A small image classifier, trained from scratch.
Model: 11.7M parameters, arch vit, activation gelu, moe top_k, num experts 8, patch size [4, 4], layers 6.
Training: soap at rate 0.0024, 12600 steps, batches of 64, held-out accuracy 84%.
Rows from block 2, named by matrix and row number. Rows with one number belong to one neuron. Each number is 50 + 10 x the weight over the matrix's rms, rounded and kept within 0 to 99. All counts start at 0.
# fc1: MLP up (model.blocks.2.mlp.fc1.weight, 2304x384), inputs 320-383
# fc2: MLP down (model.blocks.2.mlp.fc2.weight, 384x2304, transposed), outputs 320-383
fc1.1288:44 43 40 53 46 45 56 66 40 43 40 43 70 54 57 42 48 45 70 37 39 59 46 37 55 40 42 51 72 66 56 65 76 49 65 48 56 41 53 53 42 52 37 55 52 55 75 59 54 67 58 36 60 60 49 37 42 45 07 46 65 31 62 41
fc2.1288:38 41 68 53 77 55 67 48 38 33 43 62 46 45 63 66 60 47 66 35 43 48 67 61 49 52 48 46 36 31 44 47 34 50 43 43 62 48 67 45 52 44 49 52 53 66 38 57 44 40 39 53 55 40 39 59 51 50 46 50 65 31 60 62
fc1.1289:49 22 53 44 56 45 57 47 36 42 39 56 67 56 72 53 53 50 44 45 76 40 53 52 44 38 49 65 45 42 36 44 46 59 40 48 51 54 65 51 49 36 42 45 58 62 44 59 44 34 38 48 62 33 65 57 49 54 63 40 43 45 49 47
fc2.1289:37 47 44 63 44 59 67 53 25 39 41 52 45 55 38 61 52 55 41 58 34 56 57 62 53 67 42 34 53 42 37 44 48 51 71 53 32 63 39 54 55 35 35 58 41 42 53 54 41 50 32 55 76 60 64 45 61 40 26 47 39 50 33 68
fc1.1290:42 34 41 48 45 64 59 43 52 51 60 50 66 78 51 29 53 64 46 39 47 58 28 58 51 49 48 41 53 63 65 38 41 55 45 27 45 38 46 46 41 54 45 48 61 51 63 49 62 44 56 64 37 43 57 59 53 60 47 28 40 55 72 41
fc2.1290:69 42 35 47 34 55 46 44 53 54 66 50 51 40 46 44 51 50 64 48 53 61 56 25 47 60 50 61 37 48 55 47 48 78 35 34 47 39 34 68 40 70 54 52 39 56 46 55 37 41 56 48 51 61 68 64 44 62 48 46 58 71 58 40
fc1.1291:36 51 66 52 51 53 57 48 63 62 40 41 56 50 50 52 39 60 35 34 57 46 44 57 34 40 33 21 66 35 41 42 49 38 69 46 42 55 48 45 42 63 63 48 53 60 58 46 62 40 48 41 51 54 32 58 39 63 39 46 41 62 41 65
fc2.1291:44 56 40 44 47 38 63 50 50 43 63 62 48 45 28 53 55 51 37 48 55 56 40 33 50 41 38 51 41 54 47 46 50 41 43 52 62 39 43 48 38 57 49 51 43 47 21 31 42 65 48 53 57 48 48 51 46 43 60 47 63 34 44 55
fc1.1292:36 34 60 41 51 61 57 60 41 41 53 49 50 51 50 45 63 53 46 35 61 67 54 48 52 58 57 34 64 56 52 41 57 38 57 40 46 50 45 55 34 48 64 33 44 64 40 46 51 31 43 52 31 38 56 55 40 48 36 52 43 46 46 68
fc2.1292:41 38 35 33 41 59 59 60 50 52 53 48 70 40 46 30 66 59 43 59 35 63 62 48 53 54 53 54 42 41 56 53 46 64 54 56 34 43 49 47 50 45 57 62 32 29 33 45 56 46 56 49 60 60 40 56 36 60 64 45 45 44 65 44
fc1.1293:52 41 49 51 48 48 51 37 46 59 59 54 45 56 44 53 49 58 34 60 50 35 53 53 72 62 69 40 49 48 68 48 45 51 50 61 41 47 54 38 59 56 37 52 45 38 49 49 73 65 46 52 50 58 36 44 53 41 50 54 64 53 72 40
fc2.1293:43 52 57 41 42 34 68 33 48 50 52 45 36 49 33 37 32 58 46 47 46 52 53 53 37 41 53 54 53 47 71 49 51 27 46 41 63 52 59 62 55 50 41 62 50 42 59 37 46 65 40 47 56 53 50 37 45 48 44 41 49 39 44 68
fc1.1294:55 71 67 40 53 45 64 45 44 54 55 37 58 34 40 37 63 50 55 48 53 53 48 50 47 48 61 53 56 43 61 44 59 51 51 51 49 67 31 33 42 60 50 62 39 55 48 61 72 53 51 68 47 65 52 47 36 43 62 54 51 57 46 55
fc2.1294:45 51 52 40 42 44 53 45 50 53 56 49 45 55 47 52 47 64 51 53 53 36 34 52 73 31 62 64 34 56 48 66 56 49 33 31 63 69 55 71 62 64 43 55 54 49 36 53 61 61 40 69 41 75 56 50 50 64 66 52 68 48 48 57
fc1.1295:38 55 69 40 59 43 75 50 52 66 34 63 49 63 51 56 55 41 51 56 33 55 32 35 42 47 54 35 72 44 44 52 43 40 66 49 50 58 36 52 35 40 72 32 65 60 39 38 42 36 48 50 50 43 46 64 59 59 38 58 58 44 63 62
fc2.1295:38 70 48 51 58 40 58 53 39 43 51 51 57 50 30 53 51 57 35 39 37 49 43 53 54 23 46 49 54 41 58 61 60 47 60 51 63 43 49 38 44 58 50 48 62 50 36 41 47 57 40 27 58 42 29 41 43 28 49 56 54 53 47 46
fc1.1296:47 54 53 57 54 43 42 53 46 48 49 48 40 49 44 54 57 48 58 37 44 77 47 43 43 41 70 43 59 44 57 48 58 43 55 60 45 51 56 45 42 63 41 57 53 57 36 50 62 39 40 62 63 45 47 34 62 50 49 41 65 37 46 55
fc2.1296:39 47 50 53 65 47 51 58 62 45 88 41 51 42 28 53 57 48 45 50 41 51 50 62 67 40 49 64 40 44 44 59 45 52 51 65 54 63 59 63 56 61 69 50 60 66 57 50 47 44 32 50 54 51 73 67 66 57 39 63 44 62 40 45
fc1.1297:49 58 42 55 53 36 29 34 54 51 42 30 37 45 43 70 43 43 57 42 41 45 38 62 39 52 50 62 46 57 45 59 66 37 58 58 54 36 45 50 29 35 48 23 33 58 58 59 50 55 33 37 52 41 69 68 40 31 47 60 38 51 44 38
fc2.1297:53 29 39 51 44 44 52 58 64 52 38 60 57 57 53 43 52 38 58 46 48 45 43 62 42 51 68 44 47 35 62 53 26 63 35 63 56 42 43 39 54 38 54 54 52 46 58 50 50 54 47 61 48 50 49 47 41 49 65 32 54 53 51 55
fc1.1298:53 41 53 44 56 48 50 47 69 41 42 59 44 29 67 52 40 36 54 41 48 67 47 44 59 48 42 39 70 57 60 33 58 51 54 43 41 60 58 50 45 63 30 56 55 66 59 46 44 39 50 44 42 48 48 80 52 59 62 40 37 49 36 46
fc2.1298:43 36 35 42 34 49 59 45 69 43 55 67 68 34 70 67 43 42 42 48 38 68 58 45 31 51 54 49 60 51 50 42 48 55 47 50 65 59 47 47 49 26 48 39 59 59 40 61 41 45 40 46 53 52 69 30 68 47 55 69 43 61 46 62
fc1.1299:52 58 37 63 60 67 53 54 41 54 51 37 67 50 55 50 60 37 39 52 47 64 39 48 50 49 43 49 58 62 39 47 48 55 57 51 60 58 39 54 46 55 58 55 62 43 50 47 35 61 53 60 54 46 55 45 42 44 55 50 45 55 86 45
fc2.1299:61 56 51 55 37 35 42 44 73 64 49 56 59 60 28 49 45 31 57 47 46 58 56 47 44 36 38 42 48 54 59 61 59 47 60 48 54 52 56 45 48 52 54 58 38 56 59 60 47 51 44 39 53 57 57 28 44 45 39 36 63 53 43 59
fc1.1300:49 55 46 44 48 63 63 59 39 55 42 62 51 46 61 36 38 55 52 39 48 70 57 42 47 47 50 47 59 54 60 31 37 53 41 50 48 49 46 57 42 45 45 48 45 37 53 48 48 46 54 52 42 38 65 38 53 62 52 49 50 47 46 58
fc2.1300:40 34 32 48 49 49 59 50 43 52 69 54 60 26 39 43 47 62 40 56 36 60 57 44 44 56 50 59 59 45 57 35 48 53 56 52 37 55 61 54 43 49 40 64 53 55 37 30 47 47 49 56 56 54 58 28 51 52 51 49 52 50 40 57
fc1.1301:57 34 39 49 45 45 34 58 50 34 38 35 40 68 33 64 48 52 70 45 58 22 71 61 51 58 56 54 73 63 28 51 37 35 63 57 45 40 59 51 36 47 47 52 35 30 63 47 51 50 51 59 75 48 48 47 29 45 54 51 53 49 38 39
fc2.1301:43 57 43 44 43 52 50 27 45 61 64 44 61 54 55 38 51 53 32 67 34 57 54 35 47 46 52 51 47 53 36 40 69 61 47 06 53 40 45 65 49 48 54 46 62 48 63 44 50 29 40 53 45 50 61 52 36 55 50 66 51 44 68 51
fc1.1302:65 74 44 57 53 46 54 38 49 46 56 42 61 36 48 37 58 42 34 59 27 52 37 47 62 57 60 58 59 41 48 53 66 65 55 42 48 56 41 39 41 59 51 50 46 49 43 51 48 63 55 50 44 52 38 37 43 49 39 44 53 38 40 38
fc2.1302:48 33 72 29 49 41 55 49 59 52 48 61 37 33 35 45 50 63 43 74 41 36 42 59 44 48 53 65 46 57 71 65 40 68 50 43 61 48 51 33 61 41 64 47 64 53 32 46 31 61 51 56 51 42 42 40 59 51 64 40 37 45 37 33
fc1.1303:53 45 40 52 47 42 60 56 55 59 60 53 52 50 64 56 43 41 49 44 47 42 54 48 43 49 59 35 63 46 55 36 48 42 72 41 47 46 46 39 48 51 54 32 55 47 40 48 46 42 57 38 51 43 65 39 47 57 42 54 56 57 53 52
fc2.1303:59 58 41 54 58 47 43 51 44 58 48 71 55 46 60 52 34 48 53 51 45 45 47 47 44 45 59 62 57 47 46 40 48 47 57 45 47 43 45 41 53 43 71 61 57 46 45 43 43 57 54 35 49 50 63 34 54 58 56 61 59 51 53 43
fc1.1304:36 52 36 62 60 53 51 42 42 55 73 47 46 66 59 42 54 46 62 63 56 51 68 38 64 44 52 59 52 42 37 51 63 49 44 79 62 55 47 24 54 48 46 40 35 52 48 49 60 47 48 36 42 56 63 42 45 49 35 66 29 41 38 46
fc2.1304:55 46 45 57 41 42 54 42 53 49 57 36 39 75 44 39 47 64 82 60 44 62 51 49 43 52 55 47 47 50 34 77 48 57 46 56 43 62 60 50 59 55 53 37 67 41 51 41 73 60 46 46 46 63 54 63 69 53 33 51 66 66 42 26
fc1.1305:68 61 43 37 30 49 60 47 37 36 47 46 57 42 45 51 37 50 55 44 40 50 42 43 49 31 61 43 49 48 59 41 50 56 57 46 65 50 31 33 27 54 41 65 73 44 59 54 37 39 46 50 39 56 39 75 25 49 58 52 38 35 45 37
fc2.1305:46 46 56 55 48 50 47 51 56 40 58 70 39 50 37 43 54 73 57 53 60 43 58 42 53 61 46 49 52 61 58 41 35 65 54 51 21 52 45 46 65 55 45 46 39 59 54 63 45 48 71 71 44 47 57 53 58 63 47 47 42 45 49 63
fc1.1306:39 42 58 57 53 51 45 65 34 65 58 54 57 70 54 58 39 42 42 33 55 53 31 62 50 48 53 34 55 58 53 43 47 45 50 31 54 53 59 36 49 51 66 40 50 28 49 58 35 44 40 48 61 56 59 59 68 43 46 44 54 38 57 33
fc2.1306:47 62 56 49 67 58 69 51 32 42 49 64 42 43 54 39 67 62 54 28 60 36 33 43 42 48 67 46 49 52 49 37 42 48 66 57 34 31 63 51 68 39 59 46 55 40 45 38 48 34 53 48 72 52 71 69 60 58 61 55 56 49 39 47
fc1.1307:51 59 42 41 36 36 53 70 38 48 55 53 51 58 53 55 58 67 37 51 60 44 62 56 72 42 37 44 70 56 51 33 60 39 56 42 45 40 51 48 42 45 44 12 48 66 51 43 72 19 40 51 32 35 53 49 67 56 63 47 40 51 48 48
fc2.1307:54 47 34 30 41 45 50 58 41 56 49 53 36 33 40 32 42 68 48 51 43 50 46 44 47 35 45 53 56 50 31 57 75 47 73 51 54 50 50 46 58 41 44 47 50 47 29 50 46 37 49 41 52 45 35 61 57 49 59 44 54 59 43 50
fc1.1308:62 59 58 49 45 45 47 37 50 48 54 44 57 52 57 50 40 49 56 36 63 59 51 61 63 47 63 41 44 49 48 43 38 40 58 49 47 34 47 44 45 52 56 67 46 55 48 48 60 56 44 72 45 56 68 52 50 48 56 47 38 46 40 49
fc2.1308:43 46 53 48 38 56 29 50 53 54 52 61 52 64 47 58 34 52 49 44 51 45 58 54 51 49 43 50 53 44 42 40 37 63 54 35 51 44 53 60 41 74 56 26 57 62 66 59 34 66 59 52 37 59 65 57 59 50 43 59 43 40 60 44
fc1.1309:39 59 64 41 51 51 64 51 50 43 50 54 67 31 48 43 39 30 42 55 39 40 56 46 44 63 42 45 48 59 53 37 58 56 52 38 41 50 45 40 52 38 39 37 49 52 75 74 47 55 65 47 41 39 43 66 38 54 35 48 59 44 60 37
fc2.1309:66 56 43 61 32 58 54 56 36 66 61 55 57 53 57 57 56 52 47 58 40 53 51 44 39 61 36 44 41 49 54 70 57 64 36 44 41 55 35 59 63 27 58 45 44 58 39 60 38 54 44 47 49 65 56 45 54 57 49 69 57 51 60 40
fc1.1310:57 54 30 68 53 44 61 62 49 51 37 57 26 39 61 66 49 42 43 54 56 53 52 33 51 58 55 29 45 47 47 70 31 70 39 39 53 51 51 46 54 61 54 54 25 51 52 66 68 52 85 52 39 50 51 65 41 60 43 49 62 52 50 42
fc2.1310:62 77 47 59 32 51 49 59 50 52 53 38 56 62 55 41 46 64 63 51 47 55 47 39 52 51 68 49 56 63 47 52 46 48 53 53 52 71 35 53 50 56 50 48 42 55 35 45 60 59 54 51 53 52 31 44 37 42 51 39 67 41 59 54
fc1.1311:47 39 59 42 47 51 39 52 44 54 57 42 37 57 54 46 44 46 40 52 53 48 43 70 55 61 46 38 55 54 57 37 49 54 51 41 47 41 61 60 44 36 32 61 53 31 43 35 50 53 34 57 68 60 44 64 59 48 46 51 63 44 54 71
fc2.1311:36 66 46 42 45 34 53 45 58 45 46 65 56 52 32 45 28 46 35 52 52 63 40 63 57 30 50 50 50 38 47 74 61 22 52 33 47 49 53 48 50 48 59 65 64 29 29 61 62 58 48 46 55 53 37 59 40 53 53 50 50 50 58 62
fc1.1312:58 63 63 54 64 43 67 49 47 54 31 49 60 41 74 50 34 42 33 39 37 50 51 44 42 45 52 40 75 52 51 44 42 41 56 67 38 53 48 43 53 52 51 49 53 49 54 51 56 43 51 48 50 44 45 53 42 66 48 54 46 47 40 56
fc2.1312:56 60 54 51 55 62 49 49 47 57 50 64 45 38 45 50 44 54 48 44 42 34 55 46 37 38 53 64 56 37 54 50 55 53 49 51 32 49 46 38 52 55 61 47 38 49 31 32 49 51 64 43 58 50 55 37 53 54 58 58 43 51 41 62
fc1.1313:52 57 62 50 56 45 61 59 48 47 49 47 61 44 64 44 38 35 43 47 55 46 39 42 50 53 62 49 66 37 62 46 48 50 67 54 41 54 51 53 40 52 43 38 52 36 54 53 54 44 60 59 49 42 62 43 54 58 55 48 59 53 49 52
fc2.1313:56 43 50 51 64 55 64 51 41 40 52 62 51 28 37 41 38 54 66 52 57 58 60 45 40 56 61 70 47 45 52 53 62 68 59 60 35 40 49 45 54 47 47 42 51 43 31 36 41 44 68 44 52 53 51 37 57 33 47 62 50 54 46 51
fc1.1314:44 66 42 56 62 64 64 52 42 45 60 57 34 39 49 35 51 51 38 57 63 55 54 52 51 52 56 45 59 55 38 60 49 45 55 68 43 42 43 42 42 48 40 26 33 40 39 58 58 46 46 47 67 35 45 37 43 56 53 23 53 54 43 55
fc2.1314:37 39 50 29 48 58 58 46 53 45 56 47 50 33 59 39 50 52 60 55 54 63 48 48 48 57 53 60 41 53 57 53 59 48 32 53 44 46 44 45 54 43 52 46 51 47 51 51 51 55 61 55 62 59 56 41 51 39 59 50 38 54 68 62
fc1.1315:51 59 46 54 45 50 58 63 60 54 52 48 52 45 46 62 59 66 28 32 59 50 62 46 54 55 47 67 61 64 47 44 52 34 40 42 45 43 67 46 55 54 41 46 57 45 47 29 60 41 48 61 55 44 54 51 41 59 53 50 51 61 44 50
fc2.1315:38 53 35 36 55 58 29 54 61 41 40 47 46 54 47 48 35 60 60 49 52 54 61 47 56 27 65 39 61 46 37 55 65 60 57 42 63 71 48 63 63 36 55 42 71 42 53 41 42 55 52 58 39 61 49 64 52 41 57 25 59 47 43 52
fc1.1316:47 44 37 58 45 52 56 54 52 51 59 58 63 49 52 53 35 64 38 56 48 54 29 44 51 50 43 57 64 53 23 50 57 37 58 31 40 48 56 57 26 34 59 52 59 40 46 30 57 26 59 73 49 55 51 55 45 60 42 57 46 50 46 51
fc2.1316:45 55 43 36 40 49 46 47 47 42 49 51 49 42 56 51 61 73 47 60 59 60 56 54 61 41 39 33 64 58 43 36 70 42 51 52 67 79 52 71 47 52 58 37 61 50 61 52 56 53 55 43 57 38 44 42 51 50 69 55 35 45 47 52
fc1.1317:44 48 43 46 41 42 52 57 55 35 38 43 58 35 46 51 62 45 54 51 39 49 53 69 42 51 40 52 41 58 49 43 64 54 60 64 49 46 67 43 48 54 49 50 50 54 53 53 52 52 53 33 34 46 51 63 48 59 42 50 52 47 40 51
fc2.1317:51 54 50 44 65 56 49 45 48 59 49 49 55 65 38 56 53 51 50 44 48 41 36 52 42 54 61 58 52 39 37 43 48 47 52 50 56 48 56 51 50 21 54 57 45 47 56 46 43 31 43 47 64 54 51 55 53 59 42 51 48 55 52 44
fc1.1318:53 57 40 70 48 50 69 51 52 53 48 43 38 68 54 44 44 43 44 54 49 32 71 42 39 55 32 53 53 59 54 50 55 56 59 44 41 50 39 48 44 33 43 50 68 62 54 52 54 69 37 53 51 57 23 47 62 45 47 49 36 65 53 36
fc2.1318:54 44 50 46 46 48 51 59 46 45 60 66 44 51 34 43 57 54 49 42 54 34 65 60 52 53 57 54 65 38 50 63 57 31 48 53 34 47 42 53 49 46 33 50 68 47 40 40 58 46 46 35 43 46 57 70 61 42 44 59 61 40 44 47
fc1.1319:43 60 46 56 42 46 47 53 62 49 41 62 43 36 65 53 43 46 44 55 63 54 35 49 46 54 53 47 56 49 56 42 59 33 65 58 52 61 49 42 41 57 40 41 33 43 42 56 51 38 57 47 49 35 57 45 31 63 34 38 49 45 47 47
fc2.1319:46 57 65 62 41 49 33 48 47 51 59 67 49 42 44 48 59 52 48 61 48 38 50 47 47 59 57 56 57 53 49 46 51 55 60 51 48 58 63 41 51 48 39 59 48 63 38 39 38 50 60 43 40 60 37 29 45 44 46 54 27 64 52 57
fc1.1320:56 52 52 51 52 57 52 56 46 61 47 47 44 27 59 43 44 59 52 38 48 48 48 46 47 55 62 43 56 60 51 43 47 41 63 50 47 49 40 41 56 44 56 48 47 43 45 41 55 42 38 48 44 42 59 53 44 54 46 38 42 43 54 45
fc2.1320:47 52 56 58 60 51 63 48 38 30 58 55 63 50 53 55 72 55 34 58 47 43 54 53 46 42 67 47 50 54 58 46 39 40 56 50 51 48 41 52 49 40 56 55 43 56 42 44 38 58 52 43 62 55 44 34 52 57 49 43 47 52 57 38
fc1.1321:56 56 59 42 49 45 67 38 48 51 53 46 53 38 70 42 68 54 50 40 57 42 54 28 61 46 71 56 63 50 58 45 35 46 55 42 45 61 40 46 53 55 42 48 47 45 39 44 60 62 60 49 63 62 55 45 42 76 42 43 41 55 57 56
fc2.1321:52 54 58 49 48 55 64 48 49 56 69 64 40 30 62 43 55 52 58 44 54 49 57 34 54 62 56 57 58 55 50 46 45 47 51 59 38 50 46 46 59 48 68 54 51 43 17 49 40 46 55 36 57 56 65 47 56 55 64 48 47 61 43 48
fc1.1322:50 53 70 41 64 37 65 57 38 63 39 34 68 49 53 56 72 45 51 54 73 48 43 47 41 57 41 62 69 64 48 41 35 60 64 63 40 78 34 49 51 68 68 42 44 43 49 48 43 65 54 54 54 43 45 47 49 50 41 56 53 36 47 49
fc2.1322:58 50 47 62 61 43 60 41 43 45 63 38 54 46 41 50 55 39 39 48 47 45 50 58 71 38 64 55 45 57 55 48 41 44 42 42 49 51 70 27 56 45 48 38 52 44 35 60 48 47 37 43 54 58 43 54 51 54 52 61 40 46 39 49
fc1.1323:54 55 68 45 62 61 42 45 49 53 45 46 49 39 59 53 40 54 60 45 39 51 45 46 47 58 59 41 61 52 57 42 51 42 58 51 54 52 48 49 52 57 43 38 35 46 46 55 48 66 48 50 37 50 64 39 54 59 49 50 51 56 47 44
fc2.1323:62 51 48 58 52 49 70 36 40 45 64 67 53 32 38 52 38 60 57 53 43 39 57 48 56 61 52 58 56 63 52 54 54 48 48 52 41 42 51 50 48 64 57 54 44 65 44 48 35 61 50 48 50 59 62 45 56 37 58 67 42 53 42 55
fc1.1324:63 56 47 48 70 48 52 62 39 53 52 68 55 67 56 42 41 52 46 46 37 43 65 54 72 49 58 43 40 53 59 44 39 51 58 42 49 33 65 50 69 55 29 64 63 31 41 37 69 70 60 64 43 57 39 48 56 41 49 57 58 59 59 38
fc2.1324:60 52 52 38 46 34 44 49 45 50 49 58 33 51 33 63 36 45 49 47 61 38 63 56 46 37 48 42 62 43 58 67 64 23 54 63 53 52 57 47 61 53 51 56 66 29 42 41 49 45 41 53 60 51 47 64 44 49 59 49 39 38 34 72
fc1.1325:46 72 55 59 68 62 50 49 40 43 46 47 52 42 62 42 37 43 41 40 50 57 55 46 55 48 48 31 65 52 61 36 48 55 48 54 54 52 43 49 50 48 39 45 45 51 45 59 48 51 46 42 42 37 60 43 54 61 41 54 49 46 52 60
fc2.1325:51 50 54 59 53 42 62 56 44 47 52 48 46 27 38 44 41 58 53 42 51 36 65 44 52 50 45 65 52 64 58 45 54 43 49 47 34 52 56 55 57 52 56 47 54 59 39 54 47 56 53 51 62 49 57 49 50 37 54 59 44 45 41 49
fc1.1326:34 49 54 64 57 53 33 54 50 72 55 61 51 69 49 45 51 51 45 33 68 54 31 64 48 67 55 55 47 65 42 41 48 48 58 47 36 30 61 63 53 39 54 58 63 65 42 55 46 40 53 58 45 49 53 56 52 45 63 39 33 36 28 55
fc2.1326:52 51 43 43 51 55 54 34 49 54 66 58 61 45 63 51 49 59 55 46 52 59 57 57 30 50 57 49 63 42 36 54 43 57 52 47 42 42 40 50 60 47 43 32 44 50 76 58 46 64 54 43 60 60 62 40 60 48 49 43 50 58 64 44
fc1.1327:44 70 55 45 50 49 60 42 51 44 45 54 48 34 46 52 50 54 45 54 55 54 52 37 42 53 47 44 25 45 61 42 37 32 50 60 51 36 66 42 44 71 31 67 54 66 48 37 74 46 45 56 52 36 50 34 17 67 58 64 28 29 61 58
fc2.1327:51 53 62 39 67 45 51 34 41 49 51 56 50 48 34 70 61 67 52 46 59 56 64 55 30 48 63 51 29 44 63 50 63 53 39 69 47 47 36 51 31 33 45 62 43 47 42 50 47 51 60 48 52 60 37 62 47 65 67 46 33 26 51 26
fc1.1328:41 63 56 60 47 41 61 52 58 61 63 34 40 42 47 56 58 33 26 53 32 29 35 55 42 54 62 42 61 40 77 54 70 36 48 38 54 55 57 25 62 49 61 40 49 43 51 69 55 35 30 36 61 38 67 32 26 43 49 58 39 35 17 60
fc2.1328:40 47 40 70 41 47 59 59 44 35 75 40 45 40 43 52 54 55 26 75 28 46 38 58 21 62 53 42 55 26 55 48 47 35 49 53 56 53 58 34 53 62 38 54 44 54 40 44 64 35 48 42 53 35 56 26 46 49 70 50 47 62 30 67
fc1.1329:42 58 62 69 50 52 42 55 66 50 60 59 54 49 48 64 51 45 41 51 69 62 45 62 61 55 58 40 53 62 67 66 45 47 54 40 42 70 47 48 60 70 63 36 44 64 41 61 55 55 55 52 62 50 45 46 49 61 65 47 39 45 58 51
fc2.1329:50 52 56 24 45 44 44 45 45 49 59 64 46 44 63 44 46 57 47 73 60 42 58 37 35 43 56 45 56 49 48 60 58 54 45 48 40 47 45 68 42 49 36 50 41 62 53 29 43 25 51 62 69 72 66 36 53 32 46 44 44 55 54 46
fc1.1330:52 29 48 50 39 47 65 41 48 47 73 62 34 27 56 42 42 60 48 44 59 43 46 57 36 52 47 40 52 40 45 46 48 62 18 49 30 45 44 60 50 75 53 33 57 59 61 33 54 55 53 56 48 49 61 47 46 73 49 71 66 52 38 43
fc2.1330:60 34 54 44 36 41 34 30 53 65 42 53 60 42 45 42 43 51 53 54 57 55 52 49 39 41 42 60 43 47 55 42 51 53 56 45 43 43 49 62 64 45 62 58 44 42 50 33 51 63 39 51 62 39 52 42 48 49 60 55 61 42 43 53
fc1.1331:47 41 53 46 53 61 55 44 48 48 44 59 58 42 63 52 34 48 53 50 54 47 60 47 47 54 52 50 54 49 50 44 47 40 64 55 39 53 52 43 50 57 36 31 46 45 51 59 65 47 61 49 56 45 59 44 42 52 45 40 43 57 50 63
fc2.1331:43 47 51 50 51 56 54 47 31 41 52 58 48 45 63 51 38 59 48 44 52 57 67 60 47 62 42 66 47 42 51 51 61 44 53 51 45 34 52 43 47 49 43 60 53 43 38 54 47 52 49 56 63 59 53 45 54 43 57 55 41 58 51 50
fc1.1332:51 63 61 64 65 46 68 43 41 49 49 28 42 48 58 53 52 44 32 48 53 52 38 64 63 65 46 49 54 50 51 46 34 58 52 61 52 49 62 41 52 52 61 35 71 44 68 39 50 54 35 48 52 57 65 52 31 42 50 46 47 53 54 58
fc2.1332:65 43 40 55 56 33 41 54 66 61 57 64 62 51 51 43 57 55 54 35 44 50 51 45 51 54 58 61 44 58 47 59 49 43 46 54 37 41 71 58 57 31 47 58 77 50 29 54 48 46 48 53 58 43 52 50 51 48 69 38 53 45 37 36
fc1.1333:48 63 53 64 46 42 53 42 43 38 52 62 42 42 51 42 47 56 39 46 54 44 58 34 62 62 56 39 57 40 54 40 51 43 49 41 50 50 45 51 41 58 31 37 52 47 44 49 46 54 43 44 58 28 64 46 41 58 41 68 54 63 58 45
fc2.1333:46 55 35 46 52 22 46 37 41 62 74 53 38 48 36 44 51 55 48 49 52 38 50 29 65 42 53 58 53 48 46 60 45 59 50 50 35 46 53 47 50 69 39 61 59 44 44 43 46 61 40 45 67 57 39 45 59 50 58 68 29 59 51 60
fc1.1334:45 30 66 52 70 46 44 48 55 64 28 63 42 52 42 52 42 42 58 42 50 67 40 53 57 56 59 59 44 62 46 47 43 42 49 66 55 48 56 43 50 50 56 51 40 45 53 57 52 40 45 57 52 48 68 43 51 45 56 36 45 71 38 56
fc2.1334:47 34 54 68 44 42 41 39 55 57 60 65 34 47 44 44 39 45 43 49 53 37 77 56 62 51 67 68 44 56 47 50 50 50 54 67 56 39 62 61 40 57 68 35 55 52 65 53 59 54 54 76 62 60 81 51 57 33 46 46 46 64 48 47
fc1.1335:45 57 51 62 60 54 58 61 57 56 51 28 37 41 44 53 59 51 30 63 34 37 42 64 72 61 35 40 34 38 45 45 24 41 61 57 35 38 50 69 63 53 55 30 55 46 75 59 48 47 48 42 54 63 56 48 54 39 69 14 52 39 61 51
fc2.1335:62 48 46 61 52 48 42 47 59 44 36 48 51 57 50 55 40 53 38 41 44 41 44 61 65 72 47 61 49 66 47 37 43 53 41 54 48 40 58 70 66 53 45 69 57 50 39 57 36 46 58 37 49 54 59 48 47 42 48 60 56 40 39 52
fc1.1336:44 28 51 69 38 59 45 53 51 55 62 27 44 44 54 74 51 57 45 44 40 40 62 58 63 64 23 60 58 46 58 43 38 51 58 51 68 61 65 52 48 54 43 39 33 48 65 63 34 34 42 39 55 37 31 39 51 48 51 58 63 50 49 50
fc2.1336:25 35 42 55 47 52 40 53 55 52 62 38 45 66 42 26 42 54 50 39 39 37 62 59 57 54 57 46 53 45 46 48 40 62 45 37 62 61 49 59 51 58 54 58 37 37 40 38 51 42 66 45 53 52 40 36 47 33 52 36 54 63 55 62
fc1.1337:69 57 62 53 55 43 70 60 55 44 47 64 63 45 61 42 51 54 59 50 69 59 56 37 51 58 52 67 59 40 57 42 44 39 51 35 39 48 63 39 47 46 50 30 55 49 43 47 63 39 58 59 48 52 50 44 50 65 50 38 56 48 55 70
fc2.1337:51 37 39 51 48 51 72 63 36 43 70 67 54 37 51 46 39 70 54 42 49 61 46 36 55 54 47 58 58 43 68 43 48 53 44 50 49 55 40 50 63 39 65 42 53 51 36 49 42 48 46 45 55 66 53 37 63 53 59 50 51 54 51 48
fc1.1338:65 48 45 61 58 60 75 71 56 42 51 56 40 18 40 22 45 55 55 66 38 68 42 39 77 48 39 57 59 48 38 25 42 45 54 45 43 37 42 49 55 39 60 46 50 39 58 34 45 54 61 44 60 41 52 43 43 61 63 52 39 57 47 49
fc2.1338:54 65 44 58 54 35 70 49 61 31 54 45 32 61 43 54 46 58 30 50 37 40 30 49 41 63 50 41 49 53 53 45 48 48 45 49 39 62 57 29 41 75 49 63 73 50 37 34 36 46 54 48 54 51 59 67 54 41 61 51 53 35 57 62
fc1.1339:61 42 54 54 39 67 60 50 52 60 54 64 54 50 57 48 57 45 56 45 49 62 47 28 52 48 37 34 57 59 51 47 35 42 53 52 42 53 38 40 53 54 38 53 48 45 52 43 64 38 69 61 45 46 52 52 45 59 41 44 53 33 42 51
fc2.1339:52 41 54 38 48 33 55 40 58 33 65 62 47 25 33 59 43 33 47 58 41 67 47 35 51 48 49 57 51 54 59 58 43 36 55 60 39 60 61 52 59 59 37 49 56 47 44 40 51 45 54 56 72 70 59 24 40 36 62 55 50 64 44 53